A small image VQ-VAE, trained from scratch: encoder patch size [2, 2], 26500 steps.
Rows from block 8 of the encoder of a small image VQ-VAE, named by matrix and row number. Rows with one number belong to one neuron. Each number is 50 + 12 x the weight over its row's rms, rounded and kept within 0 to 99. All counts start at 0.
After each neuron's rows are labels from the 100 images, of 14976, where the neuron reaches its highest value: "top examples" is what is common among them; "place" is the part of the image that holds the peak. Only what is clearly more common there than usual is listed. The data: larger renderings of crowded toy scenes. In brackets: how many of the 100, against the usual share in percent.
# fc1: MLP up (encoder.blocks.8.mlp.fc1.weight, 384x192), inputs 0-95
# fc2: MLP down (encoder.blocks.8.mlp.fc2.weight, 192x384, transposed), outputs 0-95

fc1.86:33 41 49 18 39 45 57 48 51 61 55 51 60 42 71 28 42 60 37 73 54 54 36 34 48 70 59 40 41 44 61 40 49 34 67 47 54 41 43 57 62 13 50 68 57 63 45 59 44 40 47 57 49 49 47 29 48 51 82 34 55 53 53 47 47 43 68 54 54 66 59 42 65 53 70 71 38 44 42 50 56 43 39 43 53 45 59 61 40 45 40 33 08 48 81 55
fc2.86:77 35 47 41 63 68 34 46 60 62 48 44 51 56 53 58 70 29 48 58 50 19 61 55 43 45 52 43 55 61 49 73 36 45 75 56 43 64 56 74 66 45 54 48 46 42 57 54 57 53 47 46 49 67 42 72 61 59 35 48 38 42 44 68 43 57 44 55 35 35 54 66 29 40 36 69 38 50 57 34 42 39 60 47 53 32 48 44 63 70 64 42 67 66 53 47
top examples: its colour: blue (33 vs 8.5)
place: bottom left (44 vs 11.1)

fc1.343:42 48 47 56 65 39 69 55 43 62 69 53 58 36 56 31 64 46 33 49 50 59 76 25 60 56 45 57 57 68 58 55 42 28 59 48 52 41 38 56 48 32 61 40 57 56 48 34 41 59 55 38 59 63 56 55 73 33 51 56 19 41 34 62 62 73 55 34 48 24 67 60 45 49 60 56 76 51 45 72 40 47 69 48 43 57 55 41 57 46 35 52 54 32 73 57
fc2.343:62 63 28 12 64 66 37 37 47 50 29 42 32 48 64 70 52 47 69 37 45 54 50 38 54 42 42 20 48 61 39 30 75 70 35 67 58 64 35 55 62 43 41 33 61 37 57 57 63 52 45 54 39 57 64 56 42 39 38 45 57 71 64 44 43 61 55 56 46 62 54 18 63 40 42 46 47 46 56 89 54 50 41 63 52 50 35 38 35 51 54 57 43 53 41 39
top examples: tree (30 vs 12.1)
place: top centre (71 vs 11.1)

fc1.231:59 70 49 61 57 49 55 70 54 51 39 46 37 45 50 54 45 56 72 52 41 52 30 50 10 65 45 38 58 60 52 55 28 52 58 46 14 46 39 58 47 55 49 41 28 41 37 60 43 70 49 52 31 34 28 36 52 67 42 54 58 40 51 50 46 47 62 70 35 50 36 61 64 42 50 59 26 53 65 58 55 38 43 53 64 53 31 15 30 52 47 56 73 50 60 49
fc2.231:50 67 76 57 38 66 60 73 53 48 38 49 34 49 36 68 27 41 37 56 59 34 76 58 39 47 47 50 67 43 55 43 50 63 45 57 44 62 33 58 38 54 50 62 42 34 74 26 30 53 40 47 67 59 42 54 43 63 43 49 43 35 64 60 60 63 71 40 72 26 46 41 56 37 44 67 39 50 52 42 56 43 40 53 56 54 26 56 37 66 43 62 47 46 33 52
top examples: house (31 vs 12.4); barrel (30 vs 12.7)
place: middle left (33 vs 11.1)

fc1.101:44 63 47 65 46 59 56 46 48 52 25 60 38 44 66 65 48 46 44 36 47 58 51 52 34 47 48 49 61 48 50 41 54 66 33 69 55 51 38 40 57 45 42 42 74 24 49 50 54 52 37 48 72 55 53 65 35 41 43 35 35 53 57 37 34 70 56 42 47 42 55 49 52 35 48 57 59 68 55 85 66 17 53 62 46 65 56 44 44 47 51 38 35 39 31 59
fc2.101:59 39 31 46 47 52 49 51 49 54 54 26 44 39 35 75 28 52 49 62 54 26 50 38 54 58 57 55 53 57 31 41 43 32 69 52 36 65 49 60 59 45 45 61 49 52 64 68 35 50 60 33 54 43 84 59 39 50 71 59 60 63 34 64 50 51 18 59 45 51 61 69 54 36 56 37 51 43 43 48 33 59 34 51 49 51 66 44 30 40 51 47 53 58 47 46
top examples: teal object (59 vs 28.4)
place: top left (29 vs 11.1); top right (28 vs 11.1)

fc1.217:31 47 47 59 54 35 45 45 73 26 22 55 28 39 73 41 61 46 45 47 49 68 45 38 46 36 42 61 68 55 37 59 52 43 58 49 82 86 49 51 74 55 47 50 58 53 38 49 55 65 50 55 60 50 45 79 58 58 48 60 36 48 56 43 43 45 52 64 63 47 42 74 43 40 34 58 66 48 69 48 49 46 46 50 30 45 53 39 40 54 48 53 46 33 48 30
fc2.217:18 54 46 47 55 56 58 60 59 42 63 55 45 45 44 45 70 43 51 45 49 45 39 44 45 73 45 39 71 42 59 46 37 27 53 54 34 26 47 73 46 27 65 43 57 51 48 28 47 54 60 50 66 54 60 60 52 43 39 46 43 45 47 27 68 66 58 47 51 33 55 50 44 54 53 53 56 59 40 49 60 49 68 35 58 51 55 61 43 51 44 38 55 69 46 54
top examples: light from behind the camera (49 vs 24.2)
place: top centre (42 vs 11.1); top right (32 vs 11.1)

fc1.219:77 73 41 51 45 60 46 67 41 64 45 47 57 42 50 55 50 41 48 44 62 35 49 49 45 37 54 61 44 40 24 64 57 44 66 43 39 55 49 53 58 58 50 68 65 63 76 51 72 56 69 40 32 44 39 62 47 60 45 46 54 56 57 58 51 40 60 65 51 47 48 63 41 58 73 42 29 39 43 63 54 63 53 45 64 46 41 55 42 46 37 56 59 43 45 52
fc2.219:51 43 25 62 38 33 21 57 67 43 47 50 37 34 66 43 44 49 48 49 65 49 51 49 43 62 59 41 51 57 60 67 47 50 21 70 53 55 36 40 48 47 56 59 40 40 41 60 58 48 54 53 56 63 38 35 43 38 44 36 62 47 63 38 46 77 39 50 54 68 56 47 38 71 74 52 64 44 49 70 54 54 57 74 61 37 65 29 63 44 47 57 53 71 48 57
top examples: teal object (69 vs 28.4); light from behind the camera (57 vs 24.2); its colour: teal (31 vs 8.3)
place: middle right (27 vs 11.1)

fc1.320:08 48 64 47 61 62 37 47 37 51 48 50 64 50 37 40 56 57 40 59 30 64 48 36 43 40 55 49 45 40 64 56 47 50 33 51 71 27 32 55 56 24 46 45 60 35 67 46 51 55 72 47 69 83 29 44 44 78 43 47 34 45 44 45 41 44 31 60 45 48 41 66 50 51 63 62 62 53 37 58 61 44 55 44 48 44 55 61 43 37 40 54 50 27 54 50
fc2.320:72 43 46 60 47 40 31 49 54 64 28 48 68 68 40 62 45 46 55 26 52 33 47 47 59 34 58 61 35 33 25 43 51 54 60 50 63 53 55 44 69 67 53 25 36 48 40 43 55 34 31 45 40 25 50 45 33 56 54 51 53 49 56 48 67 39 74 37 45 25 55 44 39 58 48 40 50 44 69 30 59 59 58 49 41 54 57 54 49 64 61 44 50 41 50 47
top examples: its colour: blue (27 vs 8.5)
place: middle right (27 vs 11.1)

fc1.47:43 46 45 74 55 59 60 66 31 51 48 58 44 31 72 61 38 53 45 44 69 41 57 46 48 45 72 57 44 74 38 38 44 55 57 79 38 47 72 47 54 50 76 33 48 55 49 54 46 37 35 66 61 20 43 51 61 60 57 41 66 37 57 39 39 56 60 50 47 54 44 59 31 43 57 45 63 51 30 64 46 47 69 36 71 50 41 40 25 60 37 41 68 37 51 56
fc2.47:55 51 48 69 64 42 41 46 47 76 53 54 82 31 59 44 48 42 53 73 56 28 85 41 35 42 32 43 54 34 32 55 57 38 44 42 66 53 68 49 53 52 41 54 40 58 46 50 48 43 60 43 48 45 35 65 36 23 47 62 45 44 77 46 45 46 70 55 40 56 53 35 47 55 39 58 65 31 42 38 78 48 40 49 38 47 47 44 39 59 54 47 47 71 48 71
top examples: light from behind the camera (51 vs 24.2)
place: top left (34 vs 11.1); top right (33 vs 11.1)

fc1.289:46 53 48 40 48 55 48 60 55 40 54 57 50 47 45 61 65 45 38 58 60 44 28 44 53 60 39 68 63 60 52 48 52 44 51 51 50 41 51 43 52 44 68 56 45 09 43 54 68 67 55 54 49 36 34 51 51 41 47 49 48 17 54 30 29 37 61 67 54 41 58 52 44 66 32 69 53 44 55 67 47 61 43 56 53 37 48 60 46 42 46 56 15 55 46 24
fc2.289:50 45 50 35 67 46 59 52 47 49 49 55 51 56 48 53 51 61 59 42 46 76 48 57 36 43 38 61 41 63 33 37 73 49 51 43 52 42 35 55 57 50 32 60 38 61 54 50 33 58 49 61 50 36 58 46 54 62 72 53 52 46 54 65 47 65 50 71 47 55 57 62 71 68 40 37 64 60 37 68 48 34 66 54 36 79 51 86 59 64 42 34 42 49 44 68
top examples: its colour: blue (26 vs 8.5)
place: bottom centre (27 vs 11.1)

fc1.258:59 52 62 51 49 47 39 59 38 50 51 33 58 73 36 30 52 49 29 48 58 56 49 52 55 55 62 70 53 68 48 47 48 53 54 40 45 63 20 46 76 35 70 73 32 28 62 58 59 48 56 48 36 36 37 60 43 39 53 52 27 31 58 55 54 38 50 62 43 48 47 60 61 57 74 60 47 54 64 82 52 59 32 48 40 36 37 54 38 39 40 36 67 53 59 43
fc2.258:60 66 40 69 43 81 55 59 55 55 60 46 51 48 75 59 60 73 51 44 60 39 63 39 62 47 65 37 59 48 62 41 57 59 44 57 54 59 62 55 44 63 58 44 49 56 40 42 43 43 50 36 65 68 41 46 25 38 38 49 50 39 41 49 46 57 35 48 55 41 68 50 38 35 46 54 23 44 31 50 51 58 32 45 70 33 53 42 47 40 56 43 42 40 56 55
top examples: teal object (65 vs 28.4); count: six (41 vs 19.7)
place: middle right (74 vs 11.1)

fc1.338:36 56 54 44 65 63 51 72 49 39 40 53 40 43 72 44 47 57 56 57 68 26 45 59 33 48 83 55 45 48 50 48 54 26 65 64 43 71 40 40 52 62 56 45 65 49 41 56 46 57 76 42 51 52 39 65 41 51 56 54 69 55 55 49 48 67 44 48 66 55 52 50 62 51 39 57 39 61 76 46 51 65 35 56 34 87 41 53 56 47 63 57 60 61 44 33
fc2.338:66 50 53 47 61 66 48 47 55 73 51 57 44 48 43 63 57 55 55 42 35 27 62 47 65 45 50 52 65 54 47 52 61 55 48 63 30 52 58 71 59 46 37 42 33 41 41 72 35 28 40 42 22 43 58 58 36 67 48 53 38 59 63 41 61 42 73 65 55 33 49 33 47 49 58 51 50 60 51 44 39 67 40 50 41 33 52 26 62 61 70 44 43 47 55 72
top examples: light from behind the camera (49 vs 24.2)
place: top right (29 vs 11.1)

fc1.331:36 32 47 51 47 63 49 57 35 45 40 61 34 48 28 63 50 46 34 48 51 62 71 60 33 56 45 38 52 66 61 46 50 34 57 49 54 49 41 31 48 48 58 54 57 64 40 57 47 50 37 44 48 23 55 50 46 43 36 42 68 39 45 51 53 61 33 37 43 44 50 64 45 58 57 35 71 53 56 35 52 40 48 66 36 52 61 42 70 53 65 66 51 33 43 20
fc2.331:41 47 56 46 64 62 69 33 61 54 31 51 59 47 44 39 33 54 50 38 28 28 24 59 40 40 57 47 48 58 45 25 56 49 60 62 44 65 45 64 61 44 36 58 55 34 36 46 48 53 61 48 59 56 53 54 57 67 45 58 56 55 66 54 57 42 58 68 61 34 61 51 59 77 40 24 49 42 72 27 37 56 43 46 47 64 53 39 47 47 46 67 59 61 70 45
top examples: tree (30 vs 12.1)
place: top centre (51 vs 11.1); top left (28 vs 11.1)

fc1.206:45 43 45 46 74 44 46 41 31 64 38 47 43 36 69 45 72 47 46 59 43 70 48 55 35 26 67 64 46 39 33 36 32 60 79 51 54 34 56 61 59 44 64 17 62 38 42 50 54 53 54 49 44 37 58 58 38 22 67 38 18 46 31 58 51 57 62 56 66 56 31 50 37 68 40 33 54 55 64 37 42 69 57 49 50 69 44 47 58 47 48 52 68 60 59 42
fc2.206:41 58 45 72 52 71 68 65 64 58 66 29 55 30 65 53 19 44 74 54 43 56 54 42 58 55 46 48 54 55 41 34 37 69 53 34 40 29 67 42 62 53 23 37 46 50 57 48 52 35 56 56 62 67 60 53 35 51 48 45 57 57 60 47 44 45 72 53 54 34 62 43 65 37 45 49 60 48 58 56 49 64 55 53 40 63 62 61 63 55 43 65 36 50 45 74
top examples: tree (31 vs 12.1)
place: top centre (38 vs 11.1); top right (35 vs 11.1)

fc1.169:47 63 48 66 65 51 51 70 41 41 72 29 61 23 39 20 62 61 35 53 50 60 55 36 18 75 65 63 61 72 49 63 22 44 67 60 47 37 52 43 52 50 76 76 72 55 45 47 46 74 54 36 59 62 59 54 59 54 53 53 27 35 43 31 63 59 45 53 61 67 64 67 52 41 59 51 60 49 42 36 40 55 62 58 52 41 49 57 32 67 49 53 48 30 54 56
fc2.169:46 33 53 57 56 59 52 32 33 62 54 54 60 50 61 40 47 35 14 47 53 28 57 48 57 46 32 36 49 55 49 56 33 52 64 15 23 44 64 35 61 46 50 61 57 50 63 44 51 63 45 70 50 41 58 64 49 43 43 53 40 60 56 60 44 46 48 50 46 48 48 32 26 49 42 59 65 62 45 52 38 44 70 45 54 28 48 65 52 61 40 45 27 49 38 52
top examples: tree (33 vs 12.1)
place: top centre (69 vs 11.1)